config.toml
dataset = "synthesised imitations of 52 everyday sounds, one a clip"
hop_length = 160
input = "log_mel"
win_length = 512
activation = "hardswish"
rnn_width = 96
lr = 0.0018
beta1 = 0.9
precondition_frequency = 20
batch_size = 128
epochs = 15.4
final_lr_fraction = 0.01
warmup_steps = 230
weight_decay = 0.0
Rows from block 3 of a small multi-label audio tagger, named by matrix and row number. Each number is 128 + 32 x the weight over its row's rms, rounded and kept within 0 to 255. All counts start at 0.
After each channel's rows are labels from the 100 clips, of 14976, where the channel reaches its highest value: "strongest on" is what is common among them; "loudest" is the band of the loudest frequency at the time of the peak. Only what is clearly more common there than usual is listed. The data: synthesised imitations of 52 everyday sounds, one a clip. In brackets: how many of the 100.
# conv: width-5 conv, stride 2 (model.blocks.3.conv.weight, 368x288x5, each kernel summed), inputs 192-287

conv.327 [123 141 142 107  99  74 163 150 159 191 119 129 112 157 166 159 144 203  63 103 131 129 216  94  36 145 135  96 151 118 100  55 168 102 125 169 119 123  97 154 143 113  99 133 104 132  86 145  61 172 113 158 115 108 106  86 156 153 143 132 137 105 191  88  74 130 102  96  99 133 157 194 138 107 121 116  92 125 145  79 159 108 111 113 180 102 155 152 109 116 115 133 138 147 141 137]
strongest on: people (96); footsteps (85)
loudest: 250 to 500 Hz (30)

conv.225 [115 111  97  85 106 158 125 195  75  64 125 112  33  88  79 105 120 106 183 124 113 153  57 167 108  76 118 118 114  99 129 140 108 139 156 150 133 114 118 122 141 162 167 123 168 121 151  96 133 138 115 109 121 199 111 107 164 101 158 102 100  76 133 141 155 139 133 106 125 122 170 169  97 183 101 141 150 108 116  99  84 198 145 107 142 154 143 102 155 200 185  62 114 148 171 126]
strongest on: reverberation (90); text has "room" (90); text has "reverberant" (90); fire crackling (25)
loudest: 2000 to 4000 Hz (34)

conv.151 [153 117 157  95 141 136 137 135 122 186 108 133 129 120 142 102 117  95 107  69 168  98 117 125 211  72 106  62 112 124 180 155 125  94 137 157 139  98  92 140 107 139 106 102 144 134  26 129  83 163 170 128 163 165 119 119 153 136  75 104 173 130 125 121  95  89  97 136 120 150 109 119 124  98 155 142 133 168 103  75 100 116 190  74  85 104 107 108  94 135  85 141 153 154 151  95]
strongest on: people (42); snoring (28)
loudest: 1000 to 2000 Hz (69)

conv.61 [ 97 102  97 130  81 118 123 159 116 140 126 144 126 130 120 114 122  91 143 129 133 135 179 145  99 141 128 174 183 104 138 124 160 165 146 141 134 119 144 115 119 111 106 123 167 127 153  78  79  83 119 134 117 116 178 127 175 167  81 151  96 132 103  67 181  92 158 151 162 134 220  77 114 132 112 104 153 159 146  95  82 132 112 160 128 131 145 160 126 157  93 132 106 102  69 157]
strongest on: animals (58); white noise (54); crickets (39)
loudest: 4000 to 8000 Hz (72)

conv.254 [ 84 132 111 131 129 146  95 111  82 147 124  61 118 174 150 113 148 114 113 141 125 166 124 124 133 116 105  99 132 170 126 151 107 201 128 146 165 157 134 127  87 113  93 165  65 105 111 143 140  73 130 108  99 117 122 132 126 167  95 132  75 133 138  95  99  82  96 105 195 170 139 111 173 163 104 165 110 142  97 187  90 137 114 118 115 119  87 172 124 184 130 141 131 184 128 153]
strongest on: quiet level (70); sawing (25)
loudest: 4000 to 8000 Hz (34); 2000 to 4000 Hz (25)

conv.296 [159 101 124 119 109 128 162 160 158 141 132  62 134 127  92  75 114  31 112 141 215 142  89 223 172 117 148 161 101 145  84 137 102 137 203 138  88 124 155 127 189  89  76 120 151 149 161 154 102 138 159 161  95 109 213 145 158 112 118 126  82 147 157  97 105 139 117 128 107 119 140 103 116 159 118  65 100  95 137 153  84 129 142 154 149 160 104 115 177 125 165 114 104 163 157 139]
strongest on: machines and effects (90); electric buzz (48)
loudest: 500 to 1000 Hz (49); 250 to 500 Hz (35)

conv.277 [ 99 130 163 104 134 138 104 138 130  94 131 147 117  84 112  83 138 164 203 101 168 124 156 164 150 133 144  98 101  96  94 127 153 106 119 180 102 156  84 141 149 162 153 148  86 132 122 176  92 161  97 126  39  98  87 106 116 148 152  77 108 140 151 141  81  73 127 135 179  99 142 148 130 154 156 135 124 170 152 164 176  99 151 141 153 167  72 114 128 178 151 102 171 134 125 157]
strongest on: animals (42); crickets (39)
loudest: 4000 to 8000 Hz (42)

conv.40 [112 102  91 114 116 126 137  63 169  90 117 148 101 130 154  68 154  81  71 125 168 126  78 123 137  88  97  94 122 105 165  86 128  85 117 114 130  89  82 178 137 140 146 106 150  97  97 181 181 192 112 124  71 144 193 154 139 140  48 169 227 142  93 191  84 170 121  96 129 166 194 166 112 123 156 116 155 132  87 123 103 236 125 158  80 119 139 120 176 124 107 177 125  95 117 174]
strongest on: people (92); snoring (90)
loudest: 500 to 1000 Hz (48); 1000 to 2000 Hz (45)

conv.37 [128 104  91 101 112  96 105 102  82 179 204 166 174 159 128 146 140 129 168 109 133 137 108  92 138 121 128 212 126  84  83 136 144 114 120 130 110 153 106 172  79 160 122 120 127 174  76 115 173 147 134  82  80 100 133 104  62 117 130  68 127 147 142 155 145 158 117 144 156 155  79 103  60 132 176 152  51 127 147 139  83  67 124 179 160 118 107  97 149 128 160 149 117 118 106 133]
strongest on: thin (high-pass) (97)
loudest: 1000 to 2000 Hz (46)

conv.114 [139 119 104 155 115 112  85 102  91 158 119 156 139 121 134 119 134 142 159 149 113 146 121 168  27  92 144  97 142 124 162  49 119 119  88 145 103 130 123 189  92 131 111 130  96  85  99 110  77 148 134  98 154 148  97 101 167 149 110 136 131 154 108  94 103  92 141 101 132  93 105 154 162 174 161 146 130 154 151 134 141  41 113 133 158 123 123 128 143 121 121 127 138 150 158  79]
strongest on: machines and effects (79); laser zap (74)
loudest: 250 to 500 Hz (55)

conv.58 [129 102 145  91 104 101 146 152 150 124 111 115 141 115 143 109 126 143 175 144 106 133 152 126 196 143 101 119 117 129 135 119 134 148 149  70 109  57 157 126 134 119 117  95 120 120 161 118 128  81 187 123 185  87 119 138 100 174 109 104  93 112  87  66 158 151 125 137 143 120 145 130 130 147 174 162 181 120 160 104 127 104 112 147 105 124  68 176 103 139 101 123 152 115  73 150]
strongest on: machines and effects (46); nature (38); thunder (36)
loudest: 2000 to 4000 Hz (31)

conv.334 [ 93  41 121 155 119 170  84 218 170  98 124 139 154 168  95 189  94 161 126 171 148 120 195 120 116 124 112 140 181 178 166 189  94 136 123 152 154  77 129 128 157 122 121 115  98 105  69  99  59 111 124 135 113  73 126 135 136 152 188 169 159  97 109 129 107 100 134 121 147 168 122 167 164  90 116 138 128 130 133 162 143  98 124 150  92 157 101 154  90 135 148 141 146  95 155 151]
strongest on: animals (69); rumble (37)
loudest: 500 to 1000 Hz (44)

conv.68 [123 130 163 134 138 187 107 153 132 155 119 158 193 173  74 112  88 119 109 121 170 119 121 119  90 136 156 145 181 139  95 148  99 147 165 111 103 131 119  67 141 136 120 129 142 116 141 170 126  71 128 146  58 123 112 164 139 160 152 196 148  81 100  71 110 219 115 108 155 104 185 109 151 125 128 160 134 131 107 137 120 118 121  94 100 108 100 152 138 125 140 180 150 129 186  70]
strongest on: animals (80); howling (79)
loudest: 500 to 1000 Hz (96)

conv.247 [134 114 151  78 151 133 159 100 123  58 138 155 137 131 151 130 112 146  94 122 110 181 147 109 112  54 151 168 140  49 126  93  98 149  98 113  97 133 122 106  94 183 101 129 139 120 135  65 153 108 149  63  86 121 183 107 111  97 189 154 108 116 133 140 126 149 149 141  87  93  81 133  62 152 140 202 122 184 172 124 121 136 123 126 171  87 106 143 112 221 135  77 158 165 107 156]
strongest on: nature (56); rain (48)
loudest: 4000 to 8000 Hz (57); 2000 to 4000 Hz (26)

conv.222 [ 90 124 142 125 182  93 139 136 168  95  87 111 110 137 146 121 119 145 139  93 131 130  40 144 126 189 140 122 107 156 141  69 102 162  82 147 189 101 112 176 181  93 170 132 122  35 159 131 109 138 169 161 118 136 100 102 161 129  75 153 170 149 191 114 143 147 101 160 111  63 169 124 132 141 162  85 134  88 137 103 115 192  91 157  60  89  79 136  83 138 122 143 106 134 114 154]
strongest on: people (86); chatter (51)
loudest: 250 to 500 Hz (47)

conv.357 [103 114 115 118 119 148 150 155 149  95 150  76  99 137  98 128 105 101 159  89 116 113 105  94 207 117 132 125  93 141  86 141 118  95 179 129  78 129 227 120 187 141 142 153 166 131 142 150 117 179 117  99 105 128  88 111 167 120  88 141 123 119  84 155 132 118  95 138 131 155 117 165 104 156 176 136 133 145  64 117  78 112 175 140 125  96  80 113 122 115 113 188 182 139 104 118]
strongest on: household (39)
loudest: 250 to 500 Hz (33)

conv.216 [126 127 126 135 147 138 130 182 162 112 151 146 180  66  96 104 132 104 109 103  72 133 103 168 152 117 149 113  78 148 147 104  86 164 158 114 209 140 122 173  91 166 149 139 122 150  87 125 139 145 115  92 107 187 123 152 159 100  56 131 124 118 110  99 125 161 161 119 156  99 113 142 164 165 131 135 140  80  82  90 144  97  89  87 109 104  76  54 175 137 107 175 134 163 102  85]
strongest on: animals (37); howling (32)
loudest: 500 to 1000 Hz (75)

conv.207 [143 158 131 100 125 153 165 154 121 143 112 201  95 139 164 120  83 157 159 113 117 160  70 119 170 126 133  97 120 101  86 136 209  75 142 162 121 138 108  41 156 120 105 145 144 103 140 125 145 160 142 104  98 106 108  40 153  68 125 127  96 112 131 193 141 108 112 147 142 135 120  94 128 105 113 130 136 139 127 149 105 197  81 159  62 134 190 160 142 144 110 126 175 131 202 144]
strongest on: household (65); creak (31); coin spinning (25)
loudest: 2000 to 4000 Hz (34)

conv.211 [175 169 154 151 141 122 142  94 118 138 107 115  45 116 135 129 154 103 121 109 155 111  70 170 123 120 121 181 175  55 103 140 126 125 107 158 147 188 119 188  91 167 183 119  77  77 134 102 143 145  99 153 167 159 194  58 186 116 113 160 178 172 152 160 106 127 166 134  96  52 111 105 199  94 126  88 102  99 130 141 143 177  69 157 128 131 116 200 114  56 152 118 117  88 135 149]
strongest on: thin (high-pass) (78); mains hum (56)
loudest: 250 to 500 Hz (85)

conv.288 [ 29 142 180  89 137 181 103 148  88 118 140 128  44 144 173 148 162 116 211 141 124  68  54 103 116 158 143  87 126 183 133  91  67 136 123  66 128 169 100 173 109 166 115 166 140 117  93 144 141 102 117 141 154 168  94 129 119 124 155 172 201 161 126 117 140 172 135 143 184  59 101 110  95 121 156 127 166 187 102 147 130 191  99 137 152  98 105 105 136  99  95 189 123 148 114 148]
strongest on: mains hum (30); doorbell (29)
loudest: 2000 to 4000 Hz (29)

conv.316 [159 146 109  67 142 125 185  94 160 132 102 154 169  98 152 163 154 140 141 137 157 143 112 109 133  80  95 127 129 166  81 116 129  87  85 144 152 121 126 179 142 168 185 110 128 105 121 136 139 154 128 161 162 102 118 106 109 162 161 134  63 115 125 136 131 142  89 175  90 211 109  94 126 162 156 154 117 160 149 113 115  92 109 113 137 140 132 115 143 107  90 120 169 191 173 123]
strongest on: quiet level (63); white noise (45)
loudest: 4000 to 8000 Hz (51)

conv.335 [121 118 130 194 116 123 142 140 102 115 125 129 137  98 124 163  91  90  96  94  85 107 198 142 100 140 168 155 117  77  34 122 146 131 182 116 118 143 141 147  52 129 137 103 108 148 100 128  96  44 107 111 153 206 152 168 127 136 153 185 137 148 133 113 105 184  95  97 131  79  98 139 158 122 102 178 106 125  60  80 146 131  98 179 125 135  93  67 124 161 134 110 141 144  70 140]
strongest on: nature (53); waves (27)
loudest: 2000 to 4000 Hz (55)

conv.158 [115 106 104  95 123 141 150 169 134 123 103 131  96 107 154 129 145 158 128 162 134 133  98 164 105  87 164 179 165 147 140 151 147 120 158 181 128  84  99  97 137 159 148 149 101 143 107 102 105 139 144  87 153  66  91 201  93  94 192 165 129 165 101 103  95 102  75  93  97 131 151  90 172 159  97  62 138 117  97 168  89 123 130 135  77 131 183 157  98  89 148  69 124  99 186 107]
strongest on: mains hum (74); thin (high-pass) (70)
loudest: 250 to 500 Hz (79)

conv.13 [133  92 139 116 136 127 159 137 107 130 135 156 176 159  75 158 147 126 170 128 111 143 103 109 113 156 192 100 139  95 116 114 149 157 106  64 114  52 187 104 153 136 128 171 113 167  57 132  91 161 134 158 129  44 111 159 141 122 126 131 162  90 113 105 255  83 169  77 156 127  63 137 125 169  78 100  84 149 114  99 106 142 142 145 133 149 117 133 139 114 190 152 114 174 115  54]
strongest on: thin (high-pass) (84); white noise (58)
loudest: 4000 to 8000 Hz (71)

conv.41 [105  83  62 106 162 202 123 144  99 133 153 146 124 193 136 134 115 160 138 111 111  86 190  94  73 123  93 154 173 126 117 134 135  87 138 106 108 131 123 130 146 125  70 143  56 201 149 145 125 101  92 122  98 118 147 119 114  92  96 145 233 180 109 153  95 156  86 137  65 153 201 129 137 131 227 124 131 127 145 146 107 125 152 124  80  68 130  92  93 149 167 145 132 121 122 153]
strongest on: thin (high-pass) (76); machines and effects (47); sawing (27)
loudest: 1000 to 2000 Hz (54)

conv.297 [188 163 123 115 151 155 133  98 140 122  95  83 106 131 137 168  98  71 133  74  85 107 166 193 129 127 129 121 134 131 106 115 149 147 186 145 157 180 101 132 142 121 123 100 145 117 180  95  96 160 139 153 120 143 130 133  61  55 151 140 148 157  79 151 173 148 106 118 128 151  91 160  90 124  85 113 102  38 133 141 163 112  93 121 132 148 113 166 129 167 155  87 124 132  90 113]
strongest on: white noise (96)
loudest: 4000 to 8000 Hz (100)

conv.199 [157 103 150  73 146 167  85  75 113 152 104 132 206 114 129 174 126 111 118 110 186 110 100 119 147 171 119 113 176 124 135 112 141 119  74 116 103 139 108 140 138 114 161 128  89 135  93 108 150 165  87 154 145 139 138 198  96 134  95 141 188 107 119 121 144 132  98 108  98 174 213 114 110 107 175 140 191 153  85  98 114 142 124 169 112  93 168 117 101 114 166 114 146 102 117 151]
strongest on: thin (high-pass) (39); people (37); snoring (30)
loudest: 1000 to 2000 Hz (45)

conv.92 [108 104 126  99 115  71  80 126 118 151 123 156 133 101 158  78 108 136 126 185 159 124 125 143  78  95  95  75 167 176  95 149 132 160 109 125 208 120 163 128  76 129 117  86  91 124 126 173 122 103 122 173 131 134 186  43 129 129 182  84 141 158  89 174  64 117 129 123 157 137 159 193 144 143 114 160 130  98 107 163  84 135 164  90 175 139 102 118 170 151 128  99 112  87 135 155]
strongest on: coughing (100); people (100)
loudest: 2000 to 4000 Hz (39); 250 to 500 Hz (31)

conv.319 [180 154 130 127 129  90 158 107 157 158 146 156 112 161  47  77  84 104  45  87 160 153 165 141 150 144 127 164 100  87 185 103 153 109 163 128 110 112  79  81 166 169  85 137 135 153 131  97 143 148 128 159 124 174 133 169 138 159 138 119 136  89 173 118 141 147 126 129  46 101 114 110 122 130  69 133 135 110 133 141 119  72 108 130 100 106 164  97  61 153 118 128 141 165 143  53]
strongest on: signals (95); phone ringing (82)
loudest: 500 to 1000 Hz (82)

conv.262 [108  75 145 126 164 123 162 157 154 123 123 126 153 113 140 128 127 124 239 111 115 185 110 159 123 114 160 163 121 115  73 131  85 125 169  88 132 107 103 123 155  77 163 137 133 181  89 186 137 120 124 123 132 124 129 146  61  87 106 148 181 141 181 164  70 147 161 166 121 100 133 143 116 106 133  95 157 177 115 155 194 184 114 108 136 133  98 140 127 178  88 134 115 109 126 124]
strongest on: nature (47); fire crackling (33)
loudest: 4000 to 8000 Hz (45)

conv.99 [135  94  87  66 100 170 152 105  92 148 173 175 107 139  88 160 160 135  44 119  96 142 172  51 124 116  63 118 111  42 137 187 144 132 117 162 120  84  79 122 131 156  99 159 183 139 179 136 174 108 104 179 160 108 139  86 116 143 172  81  73 154 125 117  94 226 123 157 118 167 135 124 149 103 135 140 143 124  85 104  94 169 168 100 172 158 111  85 123  60 141 122 100 105 110 100]
strongest on: machines and effects (63); laser zap (34)
loudest: 250 to 500 Hz (35)

conv.125 [ 80 142 170 129 108 136 177 175  88  99 118 125 163 164 135 127 124 128 149 127  88  89 194 122 103 166 121 131 114 172 159 192 103 166 125 110 151  87 142 120 131 143 110 126 152  86 140 132  79 131  96 104 108 107  97 147 131 137 208  42 142  50 147  71 164 162 125 121 143 166  20 178  83 111 156 113 146 110 101 126 177 134  80 130 140 133 102 126 125 197 111 119  99  93 121  94]
strongest on: white noise (61); nature (31)
loudest: 4000 to 8000 Hz (37)

conv.240 [126 157 140  96 165 114 122 114 130 139  96 139 150 116 142  81  87 145 126  75 163 110 138 144 181 149 140 124 119 129  88 176  80 108  97 181  71 111 126 176  84  75 129 134  98 114 128 150 124 112 195  82 104  42 102  86 145  76 175 140  67 130 210 120 120  93 132  96 139  76  93  73 175  96 142 137 136  71 145 157 121 172 132 160 160  80 107 131 115 172 151  95  90 137  82 110]
strongest on: quiet level (58); animals (42); thin (high-pass) (32)
loudest: 500 to 1000 Hz (40); 1000 to 2000 Hz (32)

conv.74 [139 159 162 148 145 124  97  95  88 149 156 149  99 126 104 174 104  87  88  91 138 104 166 140  98 139 144 107  92 136 132 170 165 165 116 135 168 162  94 108  70 122 131 137 138 124 103 108 123 116 130  94 145 113 136 120 172 121 114 175  93 118  80 154 106 141 134 115 151 102  76 109 183 144 108 171 122 115 157 153 122 164 107 123 117 105 106 150 141 193  69 154 115 133 111 157]
strongest on: household (44); spray hiss (31)
loudest: 4000 to 8000 Hz (54); 2000 to 4000 Hz (28)

conv.311 [128  91 142 148 124 165 192  61 126  89 135 138 172 162  95 113 117 100  90 140 161 145 113 112 122 151 147 143 149 116 160 108 103 108 137 149 154 100 130 108 113 143  73 103 128 144 181 121 149 112  75 121  78 128 165 167 144 113 146 203 122  97 131 135 175 138 124 159  97 150 165 140 135 140  96 115 139 139 227 126 154  74  99 156 110 112 172  84 131 139  86 125 113 126 112 155]
strongest on: signals (61); siren (46); meowing (35)
loudest: 500 to 1000 Hz (55); 1000 to 2000 Hz (40)

conv.194 [155 114 101 121 176 102 109 147  67 104 136  79 172 119 158 105  94 129 124 154 117 120  73 132 156 154 125 154 140 159 121  87 128 117 125 135  94 144 111 128 175 158  92 180 124 109 158 162 187 124 139 109 143 110 125 113  91 119 135  67 122 132 105 165 144 167 179  80 124 204 117 112  84 122  70 165 140  74 173 185 139  76 153 102  73  69 182  91 160  95 135 128 112 197 140 159]
strongest on: quiet level (65); electric buzz (32)
loudest: 500 to 1000 Hz (46)

conv.193 [128 145 125 118 168 138 150 127 117 112  89 119 140 103 125 115 188 110 126  95 116 175 124 156 238 122 118 109 102 141 122 114  92 116 156 161 191 161 122 111  97 148 102 108 131 198 134 121 178  99 113 125 146 137  52 137 146 120  99 127  75 136  96 142  82 151 157 144 143 164 130 115 159 140 136 138 138 153 135 180 178  81 140 140 233  95 134 128 131 138 118 154 148 220 124 118]
strongest on: household (39); stream (25)
loudest: 500 to 1000 Hz (38)

conv.344 [136 169 152  85 130 159 140 100 137  94 122 130 139 113 197 176 172 147  84  89 109 106 144 106  84 120 100  86 167 152 113 169 193 152 134 174 126 114 140 148 147 133 158  96 143  88  64 143 140 135 119 134 234 131 119 151 134 165 148 128 133 118 144  83 118  71 119 140 103 108 114 197 122 146  89 197  99  91 132 137 183 127 148 111  93 114 159 176 164 110 113  88 132 122 133 127]
strongest on: nature (39); clipping (34); text has "clipped" (34)
loudest: 2000 to 4000 Hz (47); 1000 to 2000 Hz (37)

conv.48 [123  81  93  86  82 147  94 123  43 147 129 130  73  99  75 131 133  75 124 160 102 128 169 125 185 116 185 159 167  70 110 150 122  90 101 134 170 168 125 160 138  84  86 118 128 153 188 142 174 134  89 163  58 188 152 142 151 147 124 168  56 180 126 130  91 125 100 102 155 145 101 110 143 156  94  95 166 163 131 118  76 125 197 123 102 121 158 171 114 144 180 133  82 103 152 116]
strongest on: thin (high-pass) (45)
loudest: 500 to 1000 Hz (34); 2000 to 4000 Hz (26)

conv.309 [120 125 135 119 120 129 181 161 157 150 110 105  61  84 121 142 119 132 159 146  73 165 167 129 169  98  97 168 138 101 143 155 108 109 137 143 118 105  63  52 193 135  99 131 138 143 152 113 170 172 112 138 165 143  87 127 149  93 110 127 135 135 190 160 102 162 164 134  76 153 181 115 162 137 163 162 165 170 112 166 126 192  86 142  63  99 154  89 169 110 130  95 118 162  96 147]
strongest on: machines and effects (47); sawing (33)
loudest: 2000 to 4000 Hz (37); 1000 to 2000 Hz (34)

conv.273 [119 172  96  76 187 149 107 143  81 166 162  80  98 130 125 121 115 113 177 119 124  71  92 150  64  73 149 160 146 149 154 183  97 176 167 115 116 163 127 123  59 128 160 182 122 168 135 164 103 132 119 109 123  86 134  69 114  70 102 162 109 136 133  99 104 161 114 106  99 137 139 145 201 153 122 169 152  66  30  93 172 125 141 129 135 163 159 163 154 136 149 139 152 121 121 119]
strongest on: reverberation (75); text has "reverberant" (75); machines and effects (61); sawing (59)
loudest: 2000 to 4000 Hz (54); 1000 to 2000 Hz (32)

conv.304 [144 109 133 146  81  97 145 125  85 125 111 102 118 139 138  63 130 168 100 117 174 174 118 187 161 122  95 192 134 138 163  75 148 132 139 145 161 132 118 129 124 151 149  91 121 132 121 127 204 140 150 125 124 106  88 128 190 132 131 138 103 177 134 108 117 129 102 149 132 117 122 173  85 151  74 119 159  96 150 160 105 189 163 143 165 141 116  73 123 116 116 150 156 172 158 117]
strongest on: people (44); speech (28)
loudest: 250 to 500 Hz (35)

conv.87 [130  88 148 120 140 177 147 115 200 124 117 122 124 114 155 149 126 105 139 137 107 169 174 108 150 101 144 156 150 183  80 115 121 104 121 137 159 103 136 110  74 128  82 163 119 158  87 205 126  96 121 118 174  75 124 117 117 113 136  51 128 102 109 115 160 126 145 124 154 135  95 165 183 127 127 133 149 121  58 149 170  69 189 117 160  99 164 149 126 132  99 170 162 114 111 148]
strongest on: animals (68); meowing (67)
loudest: 500 to 1000 Hz (47); 1000 to 2000 Hz (39)

conv.160 [149 137 122 133 146  93 143  84  86 102 173 146 166 117 119 167  75  90 186  55 110  74 132  95 122 117  66 100 152 140 155 205 103 102  84 169  74  71  67  99 124 119 148 135 122 170  77  83  95 115 116 137  87 150 116  87 115  97 171 125 180  77 179  83 135  80 168 116 163 120  79  58 128 105 133  89 139 122 159 154 167 176 104 115 137 172 131  82 124 147 148 106 144 136 109 141]
strongest on: reverberation (67); text has "reverberant" (67); nature (58); stream (32)
loudest: 500 to 1000 Hz (62); 1000 to 2000 Hz (28)

conv.8 [148 150 145  85 162 155 129 120 115 108 115 163 129 110 140 164 136 167 137 187 118 136 177 102 150 169 146  85 183 202 146 150 130 106 115 134 126 174  83 109 126  69 113 158 107 156 208 169  90 150 143 147 111 115 116 132  90 182  55 112 105 123 137 105 160 111  89 114 149 161  88 147 115 183 147 111 116 122 120 165 122 114 101 129 132 113 143 165  90 160  86 103 114 111 145 149]
strongest on: animals (68); bird chirping (67)
loudest: 2000 to 4000 Hz (72)

conv.178 [166 138  97 133 171 168  84 155 157 114 106 165 121 122  80 119 175 182 173 136 142 184 114 184  85 124 193 117 113 190 113 127 140  95 106 119 135 173 105 149 127 110 215  71 171  60 147  84 105 118 121 112 108  89  86 202 148 133  58 165 138 159  98 122  91 114 101  56 107 104  86 118  77 140 118 156 176 150 105 102 158 143 177 156 148 166 121 151 145 100 156 113 163 132 101  75]
strongest on: reverberation (63); text has "room" (63); text has "reverberant" (63)
loudest: 1000 to 2000 Hz (31)

conv.282 [122 121 142 118 122 124 150 135 135  91 138  92 121 131 153 179 166 109 142 158 193 172 106 122  81 114 190 185 118 116 121 154 169 134 107 126 104  70 177 142  96 109 132 106 101 117 102 110  85  92 120 104 168  68  82 143  76 117 124 137 119  82 137 111 152 136  92  96 105 187 180 122  67 128 135 126 151 146  81 129  90  81 155  85 134 114 140 219 159 141 222 138 158 101 140 161]
strongest on: thin (high-pass) (99); pink noise (52); rumble (29)
loudest: 500 to 1000 Hz (46)

conv.229 [146 104 144 142  76 134  90 142 112 136  98 107 117 106 139 104 149 118  64 133 111 109  82 114 202 147 158 111 125 108 147 114 135 125  92 157 126  92 106 123 129 223 152 147 150 119 108 132 195  68 140 143  98 155 116 114 110 227 164 164 209 169 186 133 111 113 151 134 120 137 160  87 102 171 147 148 122 138 151 112 117 127 164 161 119  93 117 117  68 128 115  90  81 102 115 143]
strongest on: people (54); snoring (44)
loudest: 1000 to 2000 Hz (50)

conv.200 [154 165  99 147 110  79 114 130 131 101  99 164  75  63 104  94 169 136 145 130 107 109  79  93 125 127 129 122 146 133 114 111 138  48 108 134 112  68  86 170 161  69 200 157 145 155  84 135 125 100 101 142 149  93 110 120 114 178 101 124 105  80  83 116 151 168 126 192 132 193 120 151  81 120  58 134 178 144 153 120 123 133 169 126 106 102 125  91 110 146 124 142 147  64 150 146]
strongest on: nature (92); water drop (62)
loudest: 2000 to 4000 Hz (33)

conv.305 [ 65 120 102 153 128 121 110 133 117  99 112 150 150 114 149 180 105  94  91 111  74 138  65  28 142 134 164 205  77  89 148  90 111 120 168 136 160 132 129 123 186  89 124 139 162 159  48  90 168 145 123 135 144 147 144 129 168  83 145 165 156  93 120 104 145 128 165  94 101 118 120 137  91 111 120  84 111 141 114 134 103  85 182 110 137 188 136 127 142 115 104  83 134  95 104 143]
strongest on: white noise (52); pink noise (37)
loudest: 4000 to 8000 Hz (49)

conv.245 [ 77 136 108  85 117  96 112 131 149  80 133 159 125  75 161 144  78 170 119 100  99 161 104 113  76 136 126 140 108 126  34 189 124  67 104 141  73 123 107 192 122 122 192 112 154 142 226 106 172 142  89 101 112 101 183 111 154 138 107  56  86  95 105 125  81 133 103 156  94 159 151 148 167 103 192 186 138  69 132 101  40 170 136  88 163 139 108 213 163 130 170 118 170 161 101 114]
strongest on: mains hum (99); thin (high-pass) (35)
loudest: 250 to 500 Hz (50)